config.yaml
cutout: 0.4
norm: "layernorm"
shared_expert: false
nesterov: true
orthogonalizer: "newton_schulz_5"
epochs: 6.9
Rows from block 5 of a small image classifier, named by matrix and row number. Rows with one number within an expert belong to one neuron, the router's apart. Each number is 128 + 24 x the weight over its row's rms, rounded and kept within 0 to 255. All counts start at 0. Numbers have three digits each.
After each expert's rows are labels from the 100 images, of 14976, where the router gives the expert most weight on average: "responds to" is what is common among them. Only what is clearly more common there than usual is listed. The data: rendered roads seen from a driver's seat, with toy cars, trees and houses. In brackets: how many of the 100.
# router: router (model.blocks.5.mlp.router.weight, 32x192, trained with AdamW), inputs 0-95
# gate: expert gate (model.blocks.5.mlp.gate, 32x96x192), inputs 0-95
# up: expert up (model.blocks.5.mlp.up, 32x96x192), inputs 0-95
# down: expert down (model.blocks.5.mlp.down, 32x192x96, transposed), outputs 0-95

# expert 6
router.6:151169164103148137155157086093082163146155084148133089126159105117157147077097122128142160159097127118090136134116134132144105094122096128139142112139144081128147135152150099096105090137132170100132127124154095113133172110116163103139140124104143164154141119099118120157086162130134121138
gate.1:113167136163173111085170135133105123132135136108128101126149126103162143123104131139100154096096111145110127163145110145096109119125123153187152163140149101112154131147147125083102111123100140116094104132119143171128116152126118141144099127130144135162085176137116152153128102167100114129
up.1:125129113112133140139126154161118141107129150107117159109128126136105154156060093172126091144153137109154121105133132142077116092127081149142147096150157112148198064137187161102136131149134107181111117125072110162145117139124152106115141152083153153118113141148119145121096110146142162103
down.1:121100132091147114138156104130102133123177139133131123137119108060114132132155139123196127114129134139112165093090116123125104104154089159139166144135165095101112095136146128123129119115127075079170128141096099127117145099128116135165132143094170154176136109151141142140128126145140100111
gate.2:093146108158086150134145122141137092125102147139116133153128149114103143081104134132143137118158145171126134136095116148154150150114135112161091134143144137130127151141075144128152090155105125103123087133085128145138121145112133079116113127110096173141081138125127126139088115168081165148
up.2:095123124111131099148124103133134096133088131180127122133135134137133132135102167103089147121136125123123129148131111126166147150146163111189129135123139106097106126172103103120100116146131157172166062149132135124138128121160114104165111141145071187140150114121135137116107095087110137140
down.2:126116108106074093108150169141139125120132138119111144142120143120132118100155113122131181104161133089162169115135110162120149135153114183116084078175113147159195113099114122100125118130141099120108128099152113145151112112097123134118077107084166112135101119159107125087157159152132117131
gate.3:152165139167112080180082097160182142103138154130088154127135156117108118157155139128140102116116123155089163107125158103105135137149154108139109110100148129148186149133146120108057082142143125148151141174108094122105139134190130113098144097143141100149145111104134154125111139136118130107
up.3:118095136079126151095170138143117104118079089124193113115115134151128140117161123099129162131131128078138100176128124158167114107113117124112132158147102134128097116105101121156185175084133129086137113088144152148128125144135123117132122123147125138085116147107158121112162117106141097154
down.3:098140153122134126109164117122129128126120105131128117164157091107149160095109127115095161088110163125122134160129123137127119122120118138103123139136157155158158133172104153147163154095086096148121135120113115145119155124155110132123117122148140101113134127125081093120098126135098119137
gate.4:141077129128127132135108114139116172179130136156115149107132105123133126125194187123096095116147118117137148146121191110158132147130129141142109108129106087077094111157098131130137112157094120115107121150136113151109136091115105103117135136098130112135158114151081117171123146182126106137
up.4:141109125151139158121145106148113136170150134151145157129143100128105132139170166114107120099153137111144173148152169114157133147123131125108119112142130094074093128147106145112129165131112130123118131105127131162130159106110083110125135144104123070119126118170080096147114163158121112141
down.4:112110135119160145167136106143119100118151070137155120109134123152128107151092124146125106141111128101092142101128123170135098099109120137083124110119179068148133148189174102134118127114167180167115137080162117106122105110108161121174115118082117162178151123129113144141135121116119155141
gate.5:117111135116086100170158146161115107133172097112119100091136179123106128119179139098119099093112102146094125143112127120152138142122085131115132093146138111121094101125160166090129080074147135098122140096155085153150162149156130093127124112112159138148153163109129139148150119099128135116
up.5:133126135149149132074108159111128142138074153114144148142103134125179143127121126133141147152138134135157165151127133125113097123110151101126116172126117172133132114092094117137113219159120138187117116135114140122126100144116118173106097169141125124102134127152112105113106105173120107147
down.5:117130134115151127137110136115134117099136092182093170117118140109125091123157163093095137095143109101131119140140119128099158123124081112113133122116136156124153159147161152118179088125179118120086158120091150127129121149138115092119153100136123123150140135133126134129157085124141151124
responds to: solid white line (100); vehicles: zero (56)

# expert 16
router.16:096128135120081121114120152109139127154097122118110134145175141111133142119176146097093148108143094118122175135144103081165123154147139169159084126118082127098143114115084139109091141122105098143138107144132126114123181109168115121121128098182168129112150143103139107073126119123189117147
gate.1:088173105179127130083124121106177132108150159135194140128126129182131080133142139136152083115144145119121143086107130128147105133141106117120161114122122163106087117123147141111101146131153153168129111122109111137124115167129135126094106104094106153113127148128138157130128135158136107120
up.1:170069165090146121178103145135109145119119086138069134131140098098107166128118125119128154138116098104133116133138114110123159124106136148133125120132129110138142126093133093132160115137119109091141124118119166099111131075121108128147131139152120136130146121156116120158130134125115155147
down.1:127143105108185115082116145157156114117140130069169131105134101131166069086102108111116100153128122128116153143088110130103154173119145124135101140122090173106155191135152071149108116127163091104151144145146108129143096166112134096167150125118090089157125110151101166158129121145106140090
gate.2:119112164115110125122098167137134134101148161138145115183165117122102135116129129120112109106129118092146142150087107113150106140162145100160160106096093118150103129136165131123102136106110072113116086127102101113126139142129134144126127121148147133132095113102095105084124132164129151165
up.2:147136138100141108105108152139159150092127190136155115184159113111128121117124109127130072126091126110147141173113140114151122121145163096160151096097106118143100134126134113131103149141136058130109078117103095094119137166125147124105126153140138144134140116077094067109115145170129160179
down.2:126127116140114139159138102121148107150147135146109177124121161140093114113096108150117124136137108151121109108133077124151146178134150150143084135117144127100067156133100161138141128166076153111199096113143138156133146151160103134156138132151113093152130136101101138133122096110123125137
gate.3:136180079151119097100170133155116102114146135132081168128163130080125121130159128141113151132120144106151113111140110125110116132122135151115132106144149140138133159111139111167167171110122076101129118117139173111102079169080162170146150093129129117141108114161138168108135108133159126116
up.3:186148161085094117111124100147090177130108133109160099147135133188098146101122138149140177084114162141102136125136135143144148089123106134133141154123168120076107143147112147120100063134141154089117120138079159115179142132117119096152105154124111104135116125111132104132142150113120133156
down.3:108100130160182163112131090107132171082123082139139144133120116107139119128110147120176122158164121121151105115163180144109132103127143117100120140126105066133113132090151114141196128146134123167163111108144135149129112141111096151121169174112133132096082133126101146128122120116118116166
gate.4:149069141133144141138118058138127107158169115156172124138141140165109118125110127122135142143110117099132131055124114147132089126143131073148112123122125111124121175162135120114154099115130161108124086147134144172100094084126135108148106150147107128153140147096165100127113093103127104118
up.4:158087142127150131147114068147128106154175118158178127141141125164105117137113114127115125148116119101146123050131103145129093129137134079146118138114117106132137174152135116116161093116126148093135083147146139169107095098119134101157112147146100112147136145103180097130113089085128119118
down.4:150121136163138143101094109127128124156139113122146086113139110131092119129103063139148105135100152117110081140069157159100112121134097098123125115146140126176097130128135134108110114143135162105121193155158093130130153153118196129144123119127122111186100099129129149104121146133117110094
gate.5:150128099107133126140163097151071105109151110154110099147154158132125148121141119147109175115136118136110153148122114135111121153136123094113152161156151109158144114120110118125086122081097156126116128123126126145096153073145088122127120144106161119101128122182093155171119151142127159090
up.5:130129152138143124129080162109173154139140158101149160090112103116128098138098136105152075147115137104141132114112139111141130116130140162154122077115102120117118128101157117154191116134175113101126104130144153116165093168107184159128114087132062149141126138104151138078141117119156083145
down.5:102131155140116132100156066118123129115108116130113116124105107130167139131142128111113131161129060107101135130155140160120102111094088125144136141144119163141158126126116114132092135130075131105140126143133112138113117104121120153128146150076115096153101122103157121121102139162149087146
responds to: line: no line (100); vehicles: zero (31)

# expert 0
router.0:145110136131124162157162089140104107122166157126133110136156125162083132133113095156126141158142131086134130104148135115096143139163106102086106114160132130146122121137081127147161120121116138118172119111149137152166144079119118126152089118114085142119149113121139101156102102087103116135
gate.0:161125146078104136128075107101159118129119156120121122118144143115126118108103121134125135192183165127093156121115113098101129084143127145127105105133152082148108148125151133130185171082163113085131126135116125128141158116127140141125111097116105134140140173160130124095106125070127154093
up.0:122133143146111130139118101140152127106138162107121106125153098105110162144092100142129158217176138132127122128121123103139111093103163139145124115140096126130145093135191130104136108096141097143128147158133097092098116115119076109140135137128092128145138182167125120129106154087114147095
down.0:092175131139134099084134127124099120115141126133111134142118110146094156072147105143147071091111110114140131110127120111093166140142123103128114119134147152140153156124101125125127185098148142094109102100139105127175143130081106166109126122169155108112098095154146099126145120131150126137
gate.1:126102109163155103136084081118122154144115122131145101118102138135121141099099147118147096164173183140148125163135109142133126113139113114106132176098139156107130165096105135103090127126146116146121118171102152109125126151083100142138094150106101120084075109155126142123134179106118152056
up.1:105086105158127116142103095148093110126101093155193152137159145151140102125089146124123166124138138121170139121130104143111107090148153169145136099128142153136132106138129165104095084136134142154126147145084164168145115136102086129146126132116134136140090085134175151121112111117082168128
down.1:129152105093123116162125137116151126100142122107113131146120079099087134177131154152135073140155157142119097116161133125110093100104146097114151093116142203146106157130129142173141127155102119134131097130134139128136133087136127161178132106102104134112121126142111088139138137190109145166
gate.2:152145080151101114153120122172132149069114114115158167144173115163083109124131119185156185153104147100131097102082136083145128102128129109116096098122157133134140120123101105117125102134104173133143135085111139179136119108114104120144124112172116125107136156141106152150134166130134160122
up.2:144130124137117126121120121136125134069109120116156160129196138167081143120142125174145161158090159102139100124080130098147118114128120141141093116122156154151126074123123101105108116142103136111144128100098186173093093112129117149133130119157079137087126163139116126140112130135142160137
down.2:139098119156119154126092116136149126091171102109125132126110137137141127117138114145129130144132133134148122147149155199098129131156130109080091120096135112145137154161153140132156116094128143138171116132183134125139190154103170125113154097129165163122148126129117091097123106121161121118
gate.3:121127088150089125119152154145088144139143121165108120130084161155093121133125080155141114145147086154130132105110127128137136123125136145109153108108122151126181136101130132109127141141139063175111107111153137092134142097088124129151161179123080143109138143131147100132100140134184149150
up.3:120115103166089129136153143152108127117119100152102120147123159154089127117118099142137104141143112141125132111104120121115126130139131154121169093113096151112172135076107121105134151130141109157106091127139139071154145107118156155120154171123093108106170128118164107137102126122150169151
down.3:120090090070148116111108122133170145098142148133154116101109119133130126153140155137138123133099139136136122103134164136090143126114128112168108140154167163106126070135131130100143111096136144163107166138163132185174119120132123130140095136142156090127153162124125121135140145074103139112
gate.4:123162112092129106135114144105138119101128145125120122103117122162164135123146113120136102088123129104136114143122112126185103182092095145080168167097129163142125089178131114150097093119113167101135101154116098109127123121113067141134133105133101132114104093133117123115131141163127137139
up.4:115110150130123146115119111154128129144149131127124132146137145104111122140122147122102144128159114121127164128129153119077146089167149135168112093155119104127121155069125122128169162165131074145136127097153163151119132147137190104125112170118161121140143142133162135142118109082148107120
down.4:150147152154127170144075134078111142130168150141118112131095122133168133123108158126085142111118133119146127146134109108113107117132157114105110139105112122138127127174108120132088147180108119150105111126153118140110090094147156108115165155121133118146145142110082136123114147155132111123
responds to: vehicles: zero (100); bends right (91)

# expert 5
router.5:149152158170125151158079107132141128139143160156104132149126140158122162101161118088131114126159108168144138123117112112139148143172115114142126116110154148156098130127145121083087111155127106138133130163126125117066151079147163100070137080100128141098151116104121104123135131072144134140
gate.0:127150141150158134112121161096100129095149087129161122131110140117146125146140153137114143157169160112115135111161118161134098099112171137124123170095170159128117066141159135122134113095137217167091112143150124095127137108111133138125114062115111123085142142072154107135114164128124121103
up.0:153154131159122130142163108075132140177135076162151090126128120134141108089117142116115129126141147093104131111133118134152157135158136131138102155128132132123163111104134128112110175147134156122095131136140140115108099126099138117152110100124123139136112133091186142108151113085184132127
down.0:094121113121152127117108162126123109127159132088113163137131156107149097140158146137122161167141160118119107161110124140126085125147175098158139088103168148144120143135144109103135114124128110119129100144114137158114181124124174107093121105150118142133148115099114113109092138099159113124
gate.1:097126161122125128078123131167097140108102114099080164152141156149148105121100118132113137077114119150128150163114094135108111136125143101133148106130133135130159184099154145103150163125176083123113128108079130122162117171133152164104163133075189147123160182122120141123095118127142151096
up.1:110139143133094116084113137170090127109105122095086157145134147138141109141094127134122159086114108184089154151101106112130123150132119104132143118119128125139138196113139150093151169098165072143139136130084109124183148162135147163080154121065147146129168154128111143145093140115154162097
down.1:183156099149120181133148121133101123156110141159132077128117155151075102121129157156113099124136126180126118093151142154140152107122127116102093130144085098055132136179104107143150109100150126173141111152131125126108108128138136100148104103135100152084133130134081146169148150113152122174
gate.2:129148108144154145100149145128157183132150102141147137135137190099140147118162127105092116152134103141141138082128092119113155112133112130113131149148107156120115130129119115124128084166105142122150101119134129159124143100116100149109126119166101145108067085135101092138106138136158118123
up.2:113113132116106114164117099111128076121130164118109143128121091155135094144097120159174151082117131114131120186131139128135117110129139149119132123106146105153148130109137140120143164098157124133097175141133137100134116153151165107140137138080135112148179179110161149108146125128105131148
down.2:168122112114112161092155118181110137117078113125157132127111137074126108102121176124107107085175154135130151147123167117138155114125175115111144159116089066113134113141138126102130119108104128108101093142095153157178167085130081096152147128152146142067123148124148093120110126163127118119
gate.3:137151122127122154144118095126129126111108131134100106118084082130145104162117113123152200103122175098102161170112152083104131125102137140114125139125160061145111163136153126128133130094146101087100134105145093122131166101104084114100141127078096165146106106122138165131143167183144121124
up.3:167152111116100144122119074122142128128130111139105108140086112123121146153095119153122165115126185121119161157137129125100142153076125120112137150114168099156121150148148101094143137084147088114122131105138074089166167124132090142094144100092088162151104110108128129114130174173157113111
down.3:129109079128138133131120150179110105137193169145134121099151137171112101150122092167127169103145092097143129080097157155112121078110122109115132147085128127138144120135123095160152154156145123151099122149137116137134122118104119126132077138171138142129141111123144103137091094123149147143
gate.4:139148173122142159107117151117156105171121113143171103131127141145099155130164128114119137126105102142109150138125126169146102112139139136089130127120139118161122075117128093117152154130158101161105159147130180085132092125105136129086128132078171146118172118138141116113115122134179144100
up.4:116102136128060146137110174139181123094157104109103163118100116105136122091128137163116087114161150156111112126124158137140175121087163118143097128120136099092102174130104110152093129139128151116133087129135098143126136204110133098153156145171095124160125096095111130124132127185141113148
down.4:102097106111095143151155136152136163140074130113100138104129134148102124107112160144117118141158178133156136100130131112160150134124169128158127120177117126134112131083100137142100148092091129130130149111111094105135130139124108213129095155090116093112163153127111121077180131150099137140
responds to: dashed white line (100); vehicles: zero (62)

# expert 25
router.25:177128163180135137143106174137153146089106175119093140088120149175136109147101098152125126142113145139106134121132151110140138125090102121123110125111134089137118134117140125142120135140112112178134099067133155137129089146085152083159156149108115118142126163131159149172127121136103114109
gate.0:091133099111153118147130123128125150160151150089132148134133141164085107130113100130123098133122100160130096109119106129119117097099146065142168123160167114126075182093137082117126178135123164123134119158128170152104107164092114109127091166142195087149159164156132097130089136144129142120
up.0:084122117109128107143137112120127165164158142098124154143121151138072119138116093122150103137120106131135093129113130118122102090112157106151163121156135140115075166098111087121135192128115167135159098135106183149119126144087106105126094153133190072138167177185150091126095131145139162136
down.0:155116124134145151132124126114149176133147150086113167141145103136190118124109106160146139165127117173156114116141078102148108102143125122156098168130169119138134093124083119147153119077119141108110145109140172118121108128108121147128099122127113145149138111130132107145102110146146139142
gate.1:127142158099110206104166157142137079113140106160100127149149097150149134146118135158101098088118156132150134143147111151116102100114082147095112127135114118120093114133133166132145121118156135131157135072144117139092098131149138137109141109117130146112089122111113129153131164126106145126
up.1:104131150139115131104091104166106155141123146137122142130114130122184145157080132143131162156155131114156092110129147109142114140135182126103147098141157083143156116151100088069163136168105116080117097080078111123132120095107095110131120127125153099100154165129152106130133158126150093112
down.1:131156117132101160120110150124169140104174115116111138112108119110162135146176112085135104140114127113143115124119112112084120143154167141128163146145183130145104085177104157073136134139157155118100107121128114142152116090168138130166150109099116128131105102137152134147114164108117116147
gate.2:121108136144135080092146123148132172109141124169112131137144120133197171136141158163102144120125150184117129160104114105113125142179130102085122108139093135130182150133148118080085135129106177127108127108127134107073127085096113124131123141141129164133120173124114089096126103119084121144
up.2:125148122114135165145124141138120106141129114081174145126113130131107101137119094117146075115125106073131132114151151155127159100082119150180134136123152103109069106104119164172176118102153095113158138134150108150170119162175126136116134147124108100138121110146155136154134161117156116125
down.2:127117151162156106133138139113091131204109102128151152113104167115120141131129145112139137109121123140134100079126100137161103115131164144117134137096099101081142131153094094157119147095148128115126124118133170109086085122126113134176123074106098136173163105162134125148127098126110164136
gate.3:097172103061100115123116105149121140137138117134091147129142127123158089168163160129130163113121175143106144135090134126147139119085096121101121152105137149127140106142160127110117116052104088132148122138140143103111132122143080152137151139144127123104120127104124129157157092148164094151
up.3:166155113083135167184119136112151158122134113113147126154123100141122153134106138136161137131124161101176116113139139119156104124110110152101093161134178083095077159130122157081153167099110104139117145143166142158147111095149083108112080143147112127136108129104136136156121166163163163140
down.3:126127114102158141175141122139082130085140155183135181123094138086109105171104136127135121126114139156101151128154135128120150132132093111114169134101136140102090118166090123136134068158139135099142134111079144161148083126155115089141138151121145129115099090175124138159158089159116144100
gate.4:120181187127120155132132121112094131102179122131164141137093159130106183123120142148108128115111129109150107076151130139166142166122124122127111129130161135126140098142152129082157159104114115120101127164142138075113111138120126166119087122104150120119145123130183098165104158110146142107
up.4:114135088177120133121131118168130111098129189077110158106107117120124125131116098164129131123122106152153115158138125127158133082154138154105153115131116145116174159068107122128091124112155093143128148115111123125147167175149125131135111108135142107095093100145129136152142175117148088137
down.4:108153140137127135133161095070133110101183140095099157110124162095110110109089136118087137098169102148137124131101137141140097136110125166095095089130087122148157190102122120135144119094150150117097088126126079121120143127138156117142146133150151087129111164088135172150141091122112143174
responds to: vehicles: zero (37)

# expert 23
router.23:118153115151122109108123096150118100146130151118123114164116112124146084166123133115110110141118145132128087132128103130121124176123159136172125150099113149151141195148132160158152119156124098095128124191150126123138161139154100170186140124160122149125096090124145152151130094132101162136
gate.0:154161139185121142127096082149105096177141128106151143162133147203076146147126129132124098101172088130133132137126124154156108128128135102155150100122148132168112108148115108094115147116138158157069139159101136113082098151124148109086131086130138117119137130135147087126175088070145142139
up.0:129123115101139107131144171105151175122120109133151122104112123082163112093141144146114114146108167140114158113128140111137114121137118122095121142109091097096151144101116146178151105135104092124166112083154118135145131128125111146131114164116109110126122147109124161151074137199100127137
down.0:122166152136157170157154143128143141134100086077102109133179122130122171090093097117157124112153122165127162120174130135136080125105073132105099135130103129155130128105088136108087149178108082069111097156146150095129119165157147130125112179144145103159114133143101119136118148147128085174
gate.1:112078139167105140170125132128119063102148113142124137126095082201137139136091126136167174129124128112122117109135134144132170160127143153117095095093131133159138126183093111143097112151144146136094111143161135114114128172136147143151157110132082129124121112116092158089099107087120110124
up.1:131173157117140134135122099132119168119118124145095122129180154071152111134126121105115160127112160113161144152102117103115110109126121110139146148151086099130157102106180125089136155099138152105124147108115151128124168069120084135111113138127141195129138153135113091114167145145159150167
down.1:107141121191081133149104115159107112108122121130153101114092190169156129145136117113165119098129162159168124117155141129108106117139104092133135170134120163137110119096071114136153144126115141101141149115101147093106122147121153130153141096097105156153105127142090121129112132151120109138
gate.2:076163114171154156123118131124139134110105133169160134136120078134121111124117132123160142133114104108076102115128127124134142117112091120142108114115131155124095148122143155138101155126098149172142097144122162134138127125141144140101111155123105170136108101094122113133146130129168112168
up.2:175050134100116113131127126111108112137162131086093144114115185114140140134145130144106128128145162147192144132137128121131117141144157130136132132140132112133164114126115108110151092139160119080119165113120105120137128118107131110163162112139140080130149151177139128125123135103075150109
down.2:141117163143097154145148126151140182130115116111077095110132135096104153087122147172109122134122106123128174117131128073095137123130124135092118105165095104118124135101167093115109144173111098106118108149161121130098139113109080163185151148159117122147121163151053104111082121146173124126
gate.3:191101143129123162119145073101131128176128148123130132114108122145114141110094133130141136128179068109124085111117137154124130134137106145134128113124127118147110156137129099111142105152162100118138122107144096135139122114111139094116131158088117160150150171146129151148131151138121090101
up.3:107125158125121121122121197136087161088107113115110108127113117107124102159146109135128113143113151150130173164157133125102147154082165092153106143131143185122155141156141151156114122139126082109101119135110117116144150210129164156133136089137155108112173112123108126085122118151124136151
down.3:100130134101110125151123128126125108148117154148118123124126122159087112136174118109091149173131108115164089109138144141128125141107108135149134137113123126142090135135107182132109136128099133153115093107166138154151154148162153126107136134076127124123143098113149111093128119131154145140
gate.4:168100117162119108092154166164100103139154155134127137119121160110073100142143147142127106122078092148146127143139130113144118115125127136085120091133102088143143118155131107110177087087134097128113104140112121127123161164134167142146129131138144109085078133120092112111123111081083105118
up.4:134132131147090122126142177111127113080089145137120152117136160093130101148131137106147156103093129159150123130147151105156099082166138091105119137100118122147125133127127069118166146123146095139122119164164093126135178170141197090178125161156122155109150169131098120130108139144121099144
down.4:140111097163100117129137134172144102103152107128139101135130100132072127095115124092116142166104087128082140143089129142097119084150131132117113118135186082150102144096130163137107116107107139125146129124140156145106159157159097087111109131133114102099126125128145142138144147141125163124
responds to: double yellow line (77); vehicles: two (72)

# expert 13
router.13:122133121098151119114071087113144158060121120153115134125100147152118094121082128110174134139147151141138155155154128107168147136106133106112147132114115152135098190116172102147155165118141138134129096141154105173157130157130089131138166159169122114138074102129131113155156103134160085132
gate.1:140130089155107111182138128145121102148139113138150152110134204167126140129165149143138120169185110126171090104137131161135138123114100098122123129100106092114143047089131135124135098166136165167103168072147126147120156129111107127129106132108134116152141115113138124134137084113148143125
up.1:116156099153109116124139125113087090126121100138110129135151181173130147129152135127127102127184092141127123122172138165116147103114137097102096096123113146126152089126091125117143097147143128112084156106114120113162139107118140126148147146126148115140117108144130086131115082142117095147
down.1:160112155147139132108091115137116199133090132126137085103130104106126123155128135058082097154101117122133092100130103127106110123112082133155106154113134118135138157159139143127167137099141078128131107146145162138130145117157142124113145142124133145097088137156103099143072141134168136099
gate.2:143121098106107120123105117175123161081126166107136097086126133138134144124105098127155143140093149170142112141164135156107153087100148118134138132117112126147133095115139155139117164126122055106121105183097130132103127141173098167117148147118124102130120117149109127160130150119158134127
up.2:126087129144146142121165121076142097154108086142106148164142134125116127128136177118079097120155094118118122140101116125148104173172142141114101139119159131118130120124138098119110106130123183143160131086150125094128141103093167121145091107115159161111154125118160099104116111155113109121
down.2:128124152097117093157098158135148161149115120159110139125125087117120123127097133140126113094148136130085124114161145146164150092086132144165126136107115155111151091172116157133132068095113136119126092134101138140123116145177083150122167143096134147077128147124117125123153127155125141134
gate.3:099145136136151161133135176149143129149093161127131137128131130107119123129140116115125100071117130126148098112103157169135143095123129155147153099135127131145103144134130111127158164169097120139130109117141178195169134110115161118122136102134100133134150129086143136144125070138106144096
up.3:098158118087122142163119169124138115194111118106152110159129156104112150110109099111155133122135136114112129132121100119151141132156156151117134079114118162134197132124139159162138181154121099115166123150115164134148118154096165108086126121114124151127118135108130150127136129091122147106
down.3:113146156085114125104188137125156099112146118125082095148148183133147135161106156155130141082115090115146156125127123131121096105164130110148141083132145091122111122155116162089122150124148137139113139107107131173136134105098144175126091126133112088158145097072189102140150099138076166138
gate.4:158146131120140112147096120127107152167104085112146143114113129060164144108089123124102115162087105135114105120133136130170106109130135130068084109168126141110182113090124146121166156150138162100169137130125124099087100098150075138129163139108118127130083136109117133153127113151118099152
up.4:101106183138099143148137119162132126131117169197135121112108104140140118137076152115124141079124101124140138105118139130102143102124150104120143158105143170094095106082106135149131063112149126140151104095073127102141134136119132155111106094105166104139158084134152134110110123129171109145
down.4:144149149129135094168083080128148106143108118056148174136118154101141137162124122133116153127080129124139139107101118131156084089162123129121136125175166116118114154121155127124158127148097113118159148111131145100124105141137116164097134129140139127154133149133139131136131116074214118145
gate.5:128094153134159105112102137169138129158135138099125116160103166121139112176107110163145109161119107093094152129122148102166118171162110070140133126113114114144118065115076093105114127104106139178153161098136095165123085177153163162123131155125101114115155151093059142148158140114117108110
up.5:176109108207105123144132141130167142095095117124154103092121104123112137154106114134147111174130124125153149174117136118182154119081125142074093123132137177164127121164107132136110120114178064090135154129136129122125148165158130140106140135163098114134077124140090135138108140130108135145
down.5:129142132078148158070111096115110114116153130151128118116127129144106123123093141119105192106151141165100128147150156110106100093122134125129146113103087123153148104149113053174136102126168150113108135121144143157113131154105099103123166130135124171126161109092133129124102150150108114124
responds to: vehicles: zero (88); line: no line (86)

# expert 27
router.27:082073070186122124139149077137130123136110109123148112122094126109113137169158099106099101158125180168149127083130115145110125137155139092141099109153131142163132146107117154178159155092109109138132141116144143144108148143122129164119118131068093167137130090137146110124133104127118129163
gate.0:147141129142128122151154126138077121173080166106099119131144139144155082107158127139087112124104120126135133143087128075120165126155144175144101144124159128130103149160121157129129107138153084132100120130142132112114091115143157121140107123133111171102114080169138140124151123091158086127
up.0:107168137112133118132156158074158106099074134118121144129182156106145104146108114086116119136096140117149142148138165131116147111122121139132156128144119103130161179137112142136156153145147140115141137109113134086145123112148168122131154090138166107156154105167131113123139080129151171159
down.0:121129151118096181107138116113148143095155111095175107117114137167127107099113100151107116150103104115102114159112124099134176112089149143105124170114129106160113138112128107113164134137146093169125124131117151168143113118142184140158103141178149149145138095100163135086115091130182087174
gate.1:124120168090172165178132137138108121110143083093121104124154144130128147133150108104135132124123102133110130171123107152099138135112144153073121106123138180105150086085118131116092110113139125148128139120135191091136103188131137146121098121094136101120124165176109113093125152124095156104
up.1:127135117117152139129105172118124110117118123078142125142107111154153127094132084096130154152110184126083180155134118150113160172098129159083151108152089158139162063095145162112152122115143144155138152064136155083122124142100120127134142130152137131130113128142112128100143143145126169118
down.1:137060143135117107115158084143126138112115090115127136117140131135111119118143144156126141113109104104153117130103170131166134146140157133137113162119088060152097140146083082143130107097132136079128143154174099147144112153129136166088133117139148107139089100126131135136164101085103111099
gate.2:122111086104125100148168053121130145136152162086162109116141113151151134088156152121074107117144138126112143181114099125102088121128152150115143115144129121166119137166126084084123135101113122138092143128056110143088088119133164143130171133108108108137156126108116118137131138074126149124
up.2:121169151140188155145054186115116103122147117157139156138121110166124106113116079127164130148139125116109123102128147151158149123118121121113105120119131107124101144094150128141122083143124138120124104120136142127127135186124155108136133124156085116128126130082167104138108144120104155166
down.2:129157120164135158143130132098133123155104134170121128158129110126133200157116134106096142116108167141177145160167146127108109135137118141103130133134117137130103120191102138146109123151101129138125145056122117124090113121126135078123108101136082176106125092114118132104127144124095101113
gate.3:163104156106094150113135086125112103120111117169152116103134154124146160123181172113103153134124132116125136141147124117120094128134109147169101173089118168154141132104103108106084139130116124144112135110149168132124143140129114072136124175125151118134081106114129094128107140186098163121
up.3:105154161132121105144175119126123102128172144111104136145096109094104116099152176132126137141137091124095134125106110081143155122098103139124102129109114157153101132148081130097089127122074161150161117113146126135125114151119141125125174120150145122129142126187120124118167144088120135126
down.3:116096111144146110122098133122173160142121119110135111118097203157125157134159111087114113130141097086126111145141158156103147139152116159146128184115151111122143087117128118145133094107140092119114116124112129108129066146131077126145117139138117109108146146111100113123143128139118153120
gate.4:127089122046127153122087154073163081165159134131154127090092132144092120133083133117156138153099147159094097160144135132105076155153111136130120120163099118134143145165134116102091168102130131131127119178134110124156131115108126162164137142122127131149129112181116110151116129136138137144
up.4:163128159156125150080115142121196158101081139137128078143110142100117149112151124142090156094120125106133146110113119151151148119096120109094097192101136099128163088081142144130111143136138146109116117109136134099148085131146151140123133098117186131132119164101159160132146115134138083114
down.4:126085142061135101118144118140134099137159146105165146113170173108186117079120130129136179107115151123120143131124107132113163106152121123126162115077128098141126115129111139112112132127115108125113118149165108114090146097129152134160133151080141110155092099085115126128165129127094138102
responds to: solid white line (53)